From a checkpoint of a small CTC audio transcriber: arch convnext, width 192.
Rows from block 2, named by matrix and row number. Rows with one number belong to one neuron. Each number is 128 + 32 x the weight over its row's rms, rounded and kept within 0 to 255. All counts start at 0.
# fc1: MLP up (model.blocks.2.mlp.fc1.weight, 768x192), inputs 128-191
# fc2: MLP down (model.blocks.2.mlp.fc2.weight, 192x768, transposed), outputs 128-191
fc1.449 [149 131  94 117 136  79 134 140 108 177 104  81  95 107  83 172  89 115 141 118 116 124 127  61 127  85 108 140 181 107 131 108 135 127 108  93  56 150 109 121 107  74 120 170 140 158  86  99  81 117  71  96 162 143 139 111 148  77 123 155  85 170 104 128]
fc2.449 [ 89 124 122 107 151 125 103 113 111 142 132  90 143 140 138 149 174 115 149 123 140 116 101 221 138 119  99 136  66 125 165 113 111 135 117 122 223 169 110 150 153 129 136 102 115 103 134 176 221 133 165 112  60 125  90 126  84 156 150  71 123 137 131 131]
fc1.450 [162 158 134  96 142 172 132 108 108 139 165 129 166 118 110 116  93 144 139 105 137 161 131 162 100 122 150 147 121 109 172 153 126 193 150 138 142 136 128 132 211 131 211 136 190  89 147 113 130 156 165 110 132  75 179 165 187 156 133 130 126 127 136 122]
fc2.450 [177  96 130  96 149 136 151 167 100 109 103 121 151 149 103 175 171 157  96  97 150 131 133  75  57 110 143 118 156 125 137 179  82 167 119  82 117 158 107 143 164 178 142 146  92 122 124  98 100 111  93 101  74 166 101 155  90 167 130 114 136 134 149 194]
fc1.451 [188 214 114 113 141 113  98  77 112 121 152  82 188 145 145 110 152 129 145 168 131 146 105 136 114 125 157 107 184 159 131 113 144 132 162 157 166  85 135 138 194 149 159 139 155 113 142 117  30 142 134 128 142 142 110 148 181 127 180 112 180 104 134 167]
fc2.451 [177 119 178 121  79 128 103 115  73 108 104 119 123 165 110  88 127 122  78  79  99 155 112  97 162 136 143 122 147 138 151 133 107 140 174 132 155  93 128 129 167 128 113 118 105 148 181  79 209  36 133 145 101  86 103 168  85 142 125 145  97 144 101 163]
fc1.452 [142  97 132 130 197 131 151  83 100 155 151 129 106  95 160 127 122 162 169 183 147 150  61 181 109 154 102 116 174 164 153 197 151 158 131 142 115 122  66 126  91 121 171 155 118 156 135 138  74 108 164 159 101 152 108 184 119 116  97 133 122 147 132  98]
fc2.452 [183 132  91  95 175 148  96 114 142 121 137 131 129 102 163  73  89  88  77 119 132  46 130  92 112 132 205 137 124 111 135 114 159 160 117 116  92 148  91 121 148 129  99 133  79 141 129 184  78 145 116 159 127 102 150  93 142 121 132 121 175 136 137 131]
fc1.453 [174 135 131 103 112 102  94 127 120 156 149 197  84 122 139 105 108  96 121 107 113 203 112 139  90 136  83 132  82 127 125 119 146 108 112 128 160 167 110 106 136 103 105 160 136  98 133  99 175 130 127 101 148 179 151  87 132 108 109 133 127 164 123 143]
fc2.453 [ 75 142 116 108 139 112 111 159 159 133 108  96 117  98 124  76 149  72 128 182  86 111 144 165 139 105  67 127 190  90 170 142 140 170  72 127 203 118 144 138 136 133  87 110 142 107 103 104 107  74  82 137 119 119 115 147 148 104 136  83 169 138 145  99]
fc1.454 [154 117  71 155 103  88  68 153 120 108 186 172  61  98 141  96 101 122 109 153 139 161 175  94  67 173 128  89  96 145 120 147 155 123 132 136  77 148 147 140 110 118 141  96  65 108 129 114 124 146 148 140 129 125 108 163  98 174 100 103 157 164  75  95]
fc2.454 [158 124 135 132 151 139  55  96 155 140  80 148 139 129 154  89 180 115 146  99 158 133 157 226 147  76 134 162 113 185 207 129  98 169  96  51 156  72  83 153 152 134 160 145  98 163 101 174 158 146 117 143 116 147 124 170 147 160 144 117 136 128 126 162]
fc1.455 [129 104 168 104 135 150 103 113 152 173 180  75 150  68 106 132  94 198  97 156  52 141 100 156 143 140 152 102  86 127 180  85 150 112 120 116 159 146 184 109 129 117 151 135 156 127  88 127  63 152 153 124 136 156 155 133 110  80  89 163 110 171 133 119]
fc2.455 [102 163 114 144 148 120 140 111 106 150 127  87 119 181 130 104 118  86 121  84  84 137 107 103 161 101  90 161 182 114 130 143  67 164 140  95  62 209 138 143 101 170 110  95 166 165 196 169 223 161 180 104 161 115 147  43 145 140 166 112  69 118  85 102]
fc1.456 [ 83 101 153 107 146 161 109 152 132 204  53 127  98 164 124 150 163 142  77 135 130 108 106 163 158 153  85 115 149  95  79 101 141 144 198 145 100  99 197  98 109 105 109 178 125 107 144 148 165 131 125 146 165 155 133  51  66 135  96 120 132 135 153 114]
fc2.456 [ 76 134 127  97 117 135 148 151 157  78 130 162 165 155  68 131  88 145 149 118 122 137 153 146 111 139 137 118 145  87 123 139  96 127 135 142 184 145 150  92 115 126 187  92 115 133 104 135 164 138  88 106 201  90 160 160 173 138 138 178 129  84 135 163]
fc1.457 [108 148 168 122 111 149 148 140 114  80 124 120 128 166 105 178  78 125  84  89 107 116 129 103 153 109 119 120 126 155 175 116 135 157 113 129  90  85 118 104 136 108 130 138  87 139 180  95 149 148 169 125 182 106 127  55  66 131  94 120 136  60 130 138]
fc2.457 [ 58  99  87 120 113 147 101 168 112 110 114 139 141 169 151 110 162 129 122 149  95 192  99 121 157 151 141 123 156  86 129 103 164 125 104  96  75 165 126 130 177 203 149 122 105 185  72 175 118 109 116  80  90 195 155 108 170  90 120 190 111  99 159 132]
fc1.458 [164  87 148 134 171  94  81 106 103 186 131  73 180 119  86 120 120 134 116 120  98 139 115  87 187 170 187 109 140  86 172 115 129  93 114  45 191 163 101 102 119  75  89  91 168 129 134  90 224 152  96 116 117 208  99 148 130  95 104  85 124 117 133 162]
fc2.458 [ 91 108 162 132 125 129 100 119  93 115  82 107 120 170 105  65 142 169 114 130 121 171 104 190 148 124 104 119  95 137 164 119 112 175 164  64  83 122 179 136 157  96 182 139 170 199 142 172  27 150 138 152 169  50 116  81 193 100 104 154 142 147 123 160]
fc1.459 [117 120 158 140 127  96 160  67 102 134 113 125  90  93 198  98  90 138 197 143  84 120 109  96  95 101 181 149 125 179 112 116  57 131 177 100  97  89 103 101  89 116 147  93 135 210 114  94 128 140 143 140 124 174 129 107 144 143 141  53 119 123 162  96]
fc2.459 [161 151 130 137 137 156  94 188 152 109  78 130 124 138 152  76 131 104  85 150 133 166 135 143 114 129  72 122 107 161 159 137 104 122  94  80 123  90 190 142 105 103 141 165 134  54  99 117 107 125 155 124  96  68 100 117 170 129 108 115 147  93 143 147]
fc1.460 [190 166 179 185 105 146 134 136 122 123 117 134 100 164  35 157 107 104  54  95 123 124 109 136  62 135 166 110 138  79  92 155  94 107 132 145 136 136 139 175 146 121 105 143 113  18 124 141 135 148 175 159 150  98 115  61 119 145 112 145 192 155 107 151]
fc2.460 [110  98 158 143 184 170 159 165 142 116 129 113 180  94 131 126 111  85  79 110 138 135  42 124 154  85 112 161 185 105 191  81  73  89 126 196 103 150 167 124 188 140 127 134 113 216 133  85 158  72 114 135 143 147 134 182 177 154 117 127 147 204 138 168]
fc1.461 [124  44 181 146 193 202 112 142 175 165 140  92 118 104 206 126 134 137  91  90 142 149 123 122 125  81 139 130  89 110 129 108 139 148 128 111 121 127  88  94 100 174 168 126 123 179  54 150  89 135 124 114 122 159 105 134 149 146 160 111 101 114 121  96]
fc2.461 [155 112  89 101 115 126 177 168 130 157  83 140 147 131 101 186  66  89 143 161 109 112 129  65 168 110 172  64 115 114 152  92 133 157 135 148  38 174 125 140 132 159 169 136  92 117 117 156 202 122 188 102 178  85 210 129 137 135 174 129 133  49 153 116]
fc1.462 [108 112 134 162 198 105  53 105  94  77 106 107 116 127  58 155 125 111 110  90 139 131 156 136 147 102 133  97  93 140 141 106 123 100 137  57 105 130  86 130 133 120 118 147 150 104  78 133  43  54 116 159 194 149 109 154 147 137 146 149  99 148 117 102]
fc2.462 [140 110 160 138 105 175 105 124 143 133 132 139 139 160 121  73 143 179 138 130 180 212 111 123 160 122 129 160 155 106 133  96 176 151 132 113 179 144  81 163 155 101 169 129 142 196 122 104 216 144  92  79 124 107 181 101 128 108 108  68 136 156  80 133]
fc1.463 [108 144 192 121 101 110 204 134 144 185  91 134 130 106 151 143  97 104 103 107 125 181 106 101 135 186 160 128 104  80 117 120  98 120 128 167 158 115 167  94 143 121  81  90  87 190 134 177 122  76 176 147 145 169 139  98 141 171 134 159 160 186 187  95]
fc2.463 [126 154 180 106 130 126  84 162 129 156 165 116 105 131 165 119  88 107 114 163 132 170 158 116 123 106 157 144 116 139 182 152  77  78 115 142 157 135 154  83 116  91 135  75 160 103 127 102 102 188 189  84  91  84 124 159 140 108 135 140 142 126 114  82]
fc1.464 [151 150  91  67 103  86  82 158  89  77 113 104 151 136  89  97 117 142  72 113 185 126 166 124 114 157 160 128 123  98  92  66 139 107 202 141 174 119  76 210  96 116  61 151  96 136 183  96 135 100 131 123 138 104 148 131 101 149 142 112  94 104 141 140]
fc2.464 [180 121 144 124  95 121 134 104  77 120  92 134 118 120 139 110 143 122 162 107 123 125  74  86 121 117  62 109 123 123 151  84 162  70 176 166 120 164 171  97 126  69 110  91 200 147  77  69 100 143 129  83 144 153 121 110 114 137 168 165 148 106 139 123]
fc1.465 [ 85 110  90 135  74 176 128 131 143 163 146  95 162 127  67 121  79 100  70  95 132 116 154 106 135 188 168 111 148 162  75  94 135 138 133 170 135 153 139 176 171 161  61 132  85 105 140  81 103 128 146 114  63 161 111 216 183  95 131 152 117  75 173 140]
fc2.465 [ 71 163 179  93 177 128  73 115 190 125 103 118  90 141 140 129 135 113 131 168 129 155  87 160 177 136  82  96  77 117  23 164 159 150 201 146 127 106 203 155 148 185 141  87 201 170 140 150 169 144 101 109 186 137 137  76 154 132  67 165 109 118 142 116]
fc1.466 [118  99 102 152 128 136 149 132 124 183 117   5 137 148  60 116  95 102 139 172 160 124  88 126 145 119 149 153 112 130 172 151 138 113  97 135 145 170 116 156 120 159 196 134 161 148  98  93 106  99 130  86 116 152  95  61 107 161 159 120 143 113 136 118]
fc2.466 [156 100 144  90 187 106 130 146 151  89 127 109 125  90 112 134 126  67  85 104  77 123 119 103 132 129 152 127 165 175 116 151  90 122 121 129 116 138 123 105 118 178 117 110 111  77 162 159  56 148  87 108 113 119  92 173  97 142 153  99 122 100 126 141]
fc1.467 [ 98 106 137 130 115 104 127  82 123 120  98 103 144 155 151 177  98 137  51 130 104  99 154 139 152 156 170 160 134 128 114 110 118 122 142  32  89  94 139  99  92 125  82  94 134  55 142 153 162 158 107 151 154 169  83  75  94  89  49 120  69 195 211 121]
fc2.467 [176 139 139 133 162 140 181  92  83 113 113  93 141  82  65 108  79 117  79 132 142 150 144 125  73 128 130 130 100 151 184 192 113 132 122 111 170 198 196 125 153 213 164 135 156 134  99 152 144 105 108 119 147 100 111 139 132 125  87 160 130  62 128 124]
fc1.468 [163  99  99 112 120 141 135 127 157 144 183 137 185  98 105 160 121 152 119  81 120 123 120 235 156  44 117 101  86 147 154  85 157 118 112  67 114 206 197 142 101  76  97 130 150 122  80 103  86  89 123  75 136  94 135 121 169 131 151 109  65 130 125 133]
fc2.468 [119 133 117 190 109  89  99 158 148 108 113 104 102 138 131 162  90 129 109 171  73 122 124  79 122  69  77 122 187 136 139 168 127 140 110  63 190 142 186 135 115 114 199 122 174 106 102  44 151 123 145  75  99 111  68 143 107 108 188 114 153  86 139 100]
fc1.469 [ 75 136 112 157 156 151 143  67 126 134 144  59 108 140 159 116  99  88 143 139 173 112 130 130 117 124 156  59 134 101 146 133 140 143 157  76 126 118 187 140 119  48 133 175 168 129 174 131 121 174  66 105 129 150 112 173 166 158 160 104 126 112 125 135]
fc2.469 [ 80 119 101 146 150  96 138 141  66 164 125 172 148 101 128 145 165  76 147 106 177  99 130 111 104  94 134 117 122 127 155  67 154 139 115 151 107 114 142  93 120 147 160 133 149 180 166 134  87 110 191  91 142  85 162 130 164 141  84 196 103 141 139 164]
fc1.470 [138 121 157  86 155 102  92 105  93 121 131  92 145 158 123 112 119  74  76 138 153 151 120 188 155  54 201  98 135 123  98 186 128 133 118 162 116 141 152  80 130 138  82 116 139 165 146 161 130 127 177 110 141  81 132 115 144 136 143 188 126 242 189  72]
fc2.470 [125 111 133 127 154 157 123 100 117 163 118 155 115 132 161 162 170 183 125 163 162 156 193 123 174  66 122 131 114 135 116 110 138 113 123 127 131 192 206  92 124 104 133 105 149 101 144 140 112 148 114 103 158 150  15 178 129 136 124 142 158 191 170 121]
fc1.471 [142 220 109 118 128 149 204 132 147  98 155 123 168 100 139 172 128  98  78 117 115 106 138 110 165 128  92 142 222 106 125 134 146 137 183  93 134 114 102 110  91 168  94  97 116  71 148  86  99 116 109 102  76 141 101 106 138 159 143 152 172 162 134 116]
fc2.471 [116 128 145 160  88 152 144 115 117 120  75 128 121  99 139 130 118 152 151 115 132 145 191 168  93 144 141 129 106 147 173 158 147 120 149 106 145 164 140 122 161 193 166  97 129 173 132 165 166 142  87  83 171 117 132  83 147 166 153 130 125 142 165 170]
fc1.472 [100  86 162 178 159 165 158  86 166  91 137  99 125 118 168  98 100 141 149 126  90 183 162 173 180 119 173 167 137 136 149  82  92  78 158 156  97 134 101  88 120 146 165 138 165 131 129 117 124 141  86  88 119 139 126 144  78 164 127  93  94 141 106 101]
fc2.472 [ 96 172 141 122 121 175 115 147  86 135 172 121 168 163 151  73 124 160  88 196 164 130  62 159 154 166 129  77 104 117 148 121 133 114 198 162  85 126 107  65 139 150 135 115 154  97 143  82 156 170 149 156  95 154 184  78 170 128  98 111 104 107 120 118]
fc1.473 [235 101 167 139  64 133 114 132 147 128 134 125 171  84 117 172  93 111 155 130  32 101 155 113 222  80  92 143 146 152 126 176 118 126 111 171 110 145  97 130 106  90 171 137 128 153  75 134 134 112 118  86 137 177 134 144 106  91 112 118 121 107 141 104]
fc2.473 [143 152 143 136 155 132  95 128 148 129 182 134 116 146 106 158 164  57 103  92 148 120 129 110 152 112 155 129 126 171 124  99 211 140 131 140 150 116 131  87 155  95  90  69  81 141  99  98 129 125  79 139  98 126 106 114 147 125 126 127  64 142 101 175]
fc1.474 [136  90 180 152 160 153 105  94 107 168  72 120 169 117 127 135 162 124 111 102 106 137 167 123 120 106 128 165 116 143  62 152 134 181 118 151 143  68 130 101 140 148  98 146  90 127 154 118 120 171 133  86 167 151 142 114 138 142 148 120 161 168 110  82]
fc2.474 [133 127 108 141 101  99 134 153 129 139 161 137 132 162 161 121  82  52 108  69 124 151 113 156  98 165 119 155  82  51 197 123 148  69  84 151 131 156 130 103 114 132 154 127 125 152 112 114  83 141 139 110 134 105 139  41  76 117  86  77  93 159 107 165]
fc1.475 [133  99 226 143 117 137 192 127  73 142 175 132 149 152 105 106 102 120 136  79 139 143 109 111 128  61 130 125 129  56 109  94 147 111 117 172  77 120 189 110 144  96 178 102 115  79 137  70  98 181 140 133 159  96 134 143  99 114 163  99  93  74 118  73]
fc2.475 [141 175 136 117 176  89 126 162 140 176 202 122 164 134 107 183 144 136  96 172   0 137  56 133 196 147  97 143 119  89 125  87 124 147 146 126 132 128  70 119 149 129  82 129 135 171  99 105 118 125 129  60 104 141 121 133 116 106  95 144 124 134 140 179]
fc1.476 [108  92  74 167 160  93 116  94 143 111 161 113 136 135 128  99 119 138  97 142 124  92 115 168 111 109  85 107 121  92 191  72  85 129 139  50  94  86 129 117 136  93 129 104  94  99 108  85 124 160 151 165 130 103 149 138 173  70  99  71 200 136 112 109]
fc2.476 [108 151  77 158 158 196 141 131 178  91 118  94  91 112 111 155  78  78 111 126  90  82  99 122  94 131 144 196 104 127  97 132 151 151 125 110 130 119 189 121 121 219 140  89 141 167  91 138 157  80 122 143 123 151 153  59 168 162 106 141 138 178 134 116]
fc1.477 [165 136 155  94 118 124 133  77 182  91 119 101 157 141 217 126 136 147 109 169  75 114 133 139  88 147  85 126 137 161  87 162  92 101 141 162 115 114 171 179 158 139  89 100 122 118  90  58 153 158 145 124 116  76 111  83 131 154 155 142 127 104 117  91]
fc2.477 [149 139 136 138 172 115 111 147 100 171 147 184 135 190 178 134 153 102 135 185  76 137  72 128 142 108 141 178  50 163 166 193 187 166 142 220 137 102 116 136 113 108 129 117 174 123  36 139 138 119 150 115 162 117 103 102 183 143 106  84  84 113 132 146]
fc1.478 [ 97 117 202 130 159 158  66  91 154 211 151 135 127 113 167 122 128 143 125 170  83 154 144 173 160 113 108 130 157 172 148 172 120  67 155 160  71  78 135 144 125 131  97 124 115 141 164 134 139 143  59 152 163  77 160 117  92  88 112  86 126  79 119 150]
fc2.478 [104 136 152 142 165 118 130  94 136  98 126 156 105 131 121 105 130 191 138  57 106 117 137 115 110 127 133 166 136 124 111 203 121 135 150 143 160 141  95 143 139 138 131 147 146 176 136 183 109  92 110 144 108 137 128 125 130 165 136 189 133 129 113 160]
fc1.479 [142 142  98 130 171 111 163  52 117 131 133 191  92 143 116 112 107  56 121 135  89 108 137 168 147  97 124 105 155  63 134 189 177 142 131 142 110 158 140 116 135 169 139  92 139 117 118 238 115 147 153  99 103 187 121 144 148 127  80 130 143 143 170 114]
fc2.479 [216 107  93  65  93 104 128 110 121 151 129 144 107 128 153 129 126 153 117 134  91 165 169  85 136 151 117 113  76 108  95 110 147 186 153 125 124 182 102 144 102 152  77 136 157  77 152 113 132  98 139 142 158  92 102 149 148 109 132 139 128 117 124 133]
fc1.480 [116 113 136 130 101  99 150  89 111 174 110 143 140 141 141 119 112 123 148 136 171 134  69 179  75  90  87  49 126  94 115 122 104 111 152 131 105 105 178  86  86 136  82 151 176  94 130  94  86 128 161 153 134 174 128 148  93 180 140 146 123 130 170 119]
fc2.480 [ 85 101  97 122 126  55  94 142 110  61 111 127  84 121 100 164 109 158 191 116 105 169 152 162 136 132 129 168  95 101 138 142 136 148 119 157 115 218 108 104 163 174 118 114 122 175  95 197 183 123 121 139 190  87 170 103  98 163  73 121 127 135 137 105]
fc1.481 [ 96 111 177 120 147 175 170  33 159 124  91 128 112 175 177 101 130  96 175 141 106 165 150 113 169 188 108  76 126 106 106 158 150  76  33 122  86 135 151  54 142  53 122 108 129 109  83  90  80 123  73 155 170 146 142 116 130 117 106 136  94 109 149 142]
fc2.481 [173 139 199  96  94  91 127 124 101 190 149 132  94  70 195 129 116 130 141 116  78 117 121 159 148 156 148  96  96  55 110 104 218  96 148 170 184 106 139  50 118 105 132 167 130 125  77  88 154 148 155 114 118  24 116 156 128 141 127 157  94 121 206 123]
fc1.482 [189  85 163 197 119 162 162 132 144 152 176 148 126 135  99 139 174 130 122 145 169 138 137 140 101  72 152 102 133 106 174 120  90 160 141 108 151  92 110 124 139 112  98 152 198 139 115  67 108 102 134 103  97  48  56 161 139 123 127 110  81 105 116 136]
fc2.482 [108  93 121 141 178 186 106 140 123  64 119 144  99 135 113 153  68 126 130 148 155 157 114 138 161 138 136 126 170 169 151 118 142 148 145 129  83 206 108 100 132 166 140  94 112 122 136 126 141 151 172 106 150 183  72 137 190 137  99 126  96 183 132  48]
fc1.483 [118 172  94 147 116 129 105  64 139 133 144 167 128 167 102 159 149  93 207 148 127 102  95 111 158 163 168  94 127 101 146 115 159 157 159 172  61 112  82  65 153 128  86 120 113  65 133 122 109 135  94 140  83  97 149 108  65  71 119  94 130  98 136 161]
fc2.483 [ 63  95 134 160  67  50 145 116 128 120 145 132 105  77 124 116  91  95 166 114 203 196 168 232 120 150 115  98 130 113 109 110 132 144 115 166 115  94 124 138 134 159  80  91 107 164 138 112 175 117 138 144 139 183 102  76 130  94 101 104 160 218 147 169]
fc1.484 [206 124 176 170  86 123 100 146  90  82  38 105 101 141 149  76 179 134 141 155 127 196 138  80 119 156 117  98 152 175 160  80  94 109 155 109  80 175  88 141 121 128  85 104 158  41 100 143 148 113 146 123 150 119 142 177 150 113 160 125 147 117 179 106]
fc2.484 [125 116  99 133 139  95  67 120 187 117 131 147  85  94 145 117 184 158  82  87  82 126 144 131 100 187 151 107 125 132 110 112 119  96 113 141 165 151 138 133 165 168 101 153 143 148 162 205 158 140 134 102  87  88 128  89 115 203 135 110 149 123 120 173]
fc1.485 [137 144 148 180 168 124 124 129 136  91 125 117 167 101  81 147 136 143 164 107 164  80 153 110 128 149 171  93 113 172  65 160 164 115 108 151 117 205 113 108 138 124 188  73 104 108 104 191  92 123 143 141 155 117 184 151 125 178 132 157 138 119 129 133]
fc2.485 [102 104  85 169  87 130  78  77 195 112 127 149 145 122 100 163 164  86 133 161 164 131 100 174 147 100 140  70 118 126  91 112 151 116 123 166 110 192 161 155 128 119 169 154 124 196 132 121 124 131 187 174 114  97 196  89 148 150  60  95  82 119 164 144]
fc1.486 [ 64 116 173 161 156 140 121 116  78 123 133  88 152 134 145 146 174 133 107 125 141  81 129 150 166 185 139 105  98 202 135 142 117 109 206 121 122 127 163 124 151 110  87  82  63  70 175 130 126 124 142 187 163 102 152 115 123 133 167 119  78 159 109 158]
fc2.486 [124 161 150  91 145  93  81 152 129  69 109  82  78 161  94 120 183 196 141 117 157 101 143 114 136 157  76 131 209 119 125 109 147 107 126  82 121 121  64 125 118 133  98 138  77 106 165 122 110  71  76  95 136 168 131 165 135  62 162 116 158 125 142  94]
fc1.487 [158 131 137 145 140 127 131 104 116 112 145 109 107 119  78 134 139 132 134 115 113 143 108  82 131 172 151 119 133 119 114 123 134 109 167 143  78 181 135  98  82  90 190 144  87 111 114 123 163 150 111 114  94 160 133  80  98 123 176  73 130 109 116 117]
fc2.487 [132 133 121 121 146 179 133  79 120 130 150 119  82 141 100 127 101 118 150 138  93 132  94 180 167 127 125 108  33 114 105 178 156 152 140 107 148 169 173 102 176 103 120  99 104 165 128 104  95 166 124 130 108  65 131 115 121 139 138  93 139 136 185 139]
fc1.488 [180  93 133  98 208 132 104 104  86 133 123 118 122 108 195 123 150 151 141  82 146 155 115 103 122  19 128 154 154  93 123 105 113 112 146 117  96  91 141 115 132 122 142 141 112 112  39 139 163 100 134  88 131 173 167 137 143  99 155 108 147 121  44  83]
fc2.488 [178 174 146  80 120  92 114 118 106 165 138 134 101 138 139 160 157 109 166 172 111 159 115 138 137 112 124  94 108 108 130  87 117 199 143 190  86  61 136  97 135 121 136  82 153 130 190 116 100 166 114 105 126 133  83  68 137 167 103 104  91  99 130 119]
fc1.489 [ 96 137  97 110 119 129 136 118 145 136  92  67 139 133 141 198 180 116  94 129 225 114 138 213 120 138 105  79 156 101 145 116 143 159  93  66 140 172 153 167 137 101 115 103  95 108 163  15 140 162  94 120 119  92 151 138 103 146 131 155 113  88 156 119]
fc2.489 [ 66 102  82 105  92 148 102  89 106 110  66  93 181 131 103  87 146 108 123 135 143  94 152 120 161 185 161  76 122  70 153 110  88 124 187  95  74 144 164 106 199 115 155 133 114 125 139 114 112 130 162  78 116 212 117 147 122 150  96  82 103 124 159 129]
fc1.490 [172  58  97  98 119 151 133 100 121 162 140 135 132 133 114 152 147 157 125 108 109 136 128 188 162 171 113 146 173 113 177 138 137 142 151 128 103   3 150 180 104 133 111 197 209 116 106 102 129 169  88 163 133 119  83 117 122 104 117 136 186 140 138 108]
fc2.490 [112 151  97 102 121 111 127 133 138 116 143 156 110 129  55  55 154 182 108 116 158 169 130 140 148 136  92 124 138 110 194 160 168 105 135 138 173 155  98 163 136 196  94 130  83  99 156 193 111 110 169 138  89  95 161  97 156 165 131 157 103 109 149  85]
fc1.491 [112 138 204 134  64  82 109 112 134 139 151 170 134 152 120 106 106 146 109 103 124 190  86 108 232 151  99  94 136 116 120 145 146 115 171 101 124 110 193 111 168 117 119  91 160 132 112 107 168 148 123 112 157 155 105  98 125 153  93 115  69 179 129 128]
fc2.491 [ 95 140 153 101 128 128  99 154 126  49  92 134 160 147  95  86 117  52 162 102 144 143 144 255 133 130 128 117  85 134 130 152 134 182 147 134 144  80 134 131 138  20 153 133 112 105 112  96  92 159 101 107 144 121  94 133 128 101 140  90 100 173 184 101]
fc1.492 [108 115 147 121 153  88 111 144 123 117 101 116 104 169 120  92 175  94 126 112 152 169 116  99  94 149 144 145 177 141 152  61 185  41 139  82 105  96 130 150 103 131 167 159  46  92 150 152 123 127 155 191 117 160 129 158 135 167  89 133 115  63  87 138]
fc2.492 [146 152 157 168 121  75 107  60 174 153 126 188  87  76 138 194 125 144 129 159 142 108 129 143 111  73 127 166 141 156  39  65 128 140  86 126 158 147 114  91 122 117 108 109 152 131  71  97 137 173 117 129  99 140 110  84 136 109 107 112  84  68 103 112]
fc1.493 [ 99  72 122 113 129 204 124 128  96  73 124 150 171 149  90  49 115 121 147 127 114  71 140 108 128 142 104 162 135  93  77 102  90  62 151 145 238 133  62  87 164 122 144 122 141 151 119 137 126 100 137 153 100 191 117 110  89 101 102  97 130 114 172 142]
fc2.493 [128  88  94 130 102 142 146 131  91 137  94 140 120 140 122 103 151 111 183 134 187 140 143 178  64 137 122 116 151 110 161 103 154  80 169 103  34 169 145 115  56 150 176 139 144  75 121 119 163 132  67 180 142  62 134 123 124 104 117 151 113 145  98 122]
fc1.494 [119 161 119 122 102 133 136 121  78 142 132 106 155 133  90 149 153 138 135 147 115 132 107 150  93 112  66 171 130 161 149 108 132  97  91 182 160 149 166 161 154 117 106 142 175 133 170  84 114 100 106 153 104 156 108 145 136 151  96 148 157 160 127 120]
fc2.494 [144  63 138 142 186 103 116 108 118 132  98 128 157 131 110 133 121 103 139  97 149 104 109 194 113 105  90  97  99 159 119 101  89 113  98 167 113 138 136 170 150  84 149 114 155  94 158 148 215 159 152 130 150 112 144 100 164 117 155 128 166 156 123 121]
fc1.495 [156 148 167 204 139 152 138 112  89 154 141 154 174  85 111 119 195 100 117 159  66 188 129 120 167 102 103 152 128 111  80 216 117 118 124 121  95 105 123 115 124 123 103 113 114 130 123 149  88 123  68  86 115 112 112 142  93 112 105  99 105 168 110  73]
fc2.495 [ 62 172 121 115  51 166 130 120 181 120 198 157 100 120 135 188 157  83 182 105  80  86 128 127  83 203 159 125 151 101  98 110 115  99 111 168 117 153 127  90 146  91 121 163 146  69  91  97 145 163 170  97 143  96 141  75  80 166 129  66 127 132 136 122]
fc1.496 [108 177  92 115  38 147 126 116  76  77 143 152 136 106 158 149 151 146 117 117  83 164 119 121 132 108  64 117 151 165 185  96 131 111 151 181  73 133 142 155 156 183 131 130  96 190 190 175 131 141 124  92  65 113 102 154 132 103 103 163 116 162  91 137]
fc2.496 [163 115  79 148 142 101 180 119 117  80 197 103 116 134 163  81 103 129  86 129  78  55  93 163 122 153 132 118  86 129  74  64  91 117 115 162 162  76 180 113 116 165  72 172 114 124 126  77 129  80 112 147 125  99 146 175  81 109  89 128  88 133 143  84]
fc1.497 [133  72 114 136 121  94 126  72 100 167 130 148  39  89 127  87 148 158 117 112 105 134 119 130 167 146  95 129 197 119 141 124 139 120 145  96 141 114 114  98  84  64 129 163 118 104 120 109  99 163  66 111 152 160 116 142 109  97 167 140  67 197 155 140]
fc2.497 [184 123 142  76 135 119  88  74  93 197 149 145 135  96 134 170 134 153 116 107  94 123 133 136 173  87 153 131 130  80 119  90 100 162 122  80 101 135 159 103 138 211 114 130 124 151 109 134 163 135 175 118 132 128 162 142 150 130 189 144 114 136  89 128]
fc1.498 [ 76 114 149 130 163 118 133 111 150 167 148 133 120 146 160 175 103 136 122 101 122 161 143 143 201 109 109 137 152 132 106 126 161 133 131 103 177  84  99 170 164 128 150 124  61  76 156  90 104 104 112 223 187 107 173 206 205 104 146  90 119 124  85 128]
fc2.498 [145  55 112 189 138 117 134 111 131 117 234 170 146 118 124 147  97 150 130 170 135  81 144 156  82  99 162 161 122 126 124  94 139 144 160 129 143 118  66 109 160 140 147 105 128 129  48 129 153 160 162 121 213 150 146  90 111 120 143 108 108  96 122 186]
fc1.499 [105 132  82 135  86 138 142 141 153 175 143 160 111 175 115 124 103 130 123 140 162 112 201 109 103  73  96 195 134 119 136 173 160  62 118  99  77 138 117 140 120 115  73 130 126 194 125 100 111 148 155  79 132 129 104 124 103 131  96 111 137 130 153 169]
fc2.499 [105 100  74  82  99 113 105 167 137 151 113 156 162 182 110 123 120 119  85  93 195  99 145 128  92 145 163 146 138 129  80 123 169 125 135 128 184 114 115 139 109 112 176 103 132 106 144 147 117 138  99 186 126 133 126 107 181 171 107  95 103 115 148 106]
fc1.500 [217 136 128 160 194 140 135 120 118 135 159 123 101 117  94 144 171  86 149 126 106 110  81 147 134 127  91 114 127 104 177  64 118 128 120 110 125 143 111 103 137 123 144 144 106 147 128 155 143 124  68  95 115 109  34 107 141  80 132  99 152 138 167  79]
fc2.500 [196 117 123 158 153 132  76  96 142 107  82 105 103 105  97  82 141 106 121 126 116 136 116  78 118 117 177 142 127 149 118 156 154 133 136 135 146 148 140 131  99 153 136  90  81 135 132 156  73 103  52  85  93 141 117 166  97 116 133 157 157 128 130 164]
fc1.501 [111 155 133 100 172 128 130  97  94 140 155  96 140 113 105 143 149 126  95 173  66 153 116  99 110 114 169 113 175 105 179 111 148 120 132 170 155 122 122 159 109 121 139 152 142  75 135  38 100 128 115 128  81  89 130 114 106 184  75 105 138 116 103 124]
fc2.501 [113 112 160 155 168 104  98 101 109  83  88 151 150  75  77 134 135 118  67  89 100 124 153 125 114  93  98 148  77 116  82 133 118 106 108  83 114 148 102 122 135 138 132 113  60 118 164 129 203 100 158 103 141 162 109 123 230 112 123 155 128 167 169 134]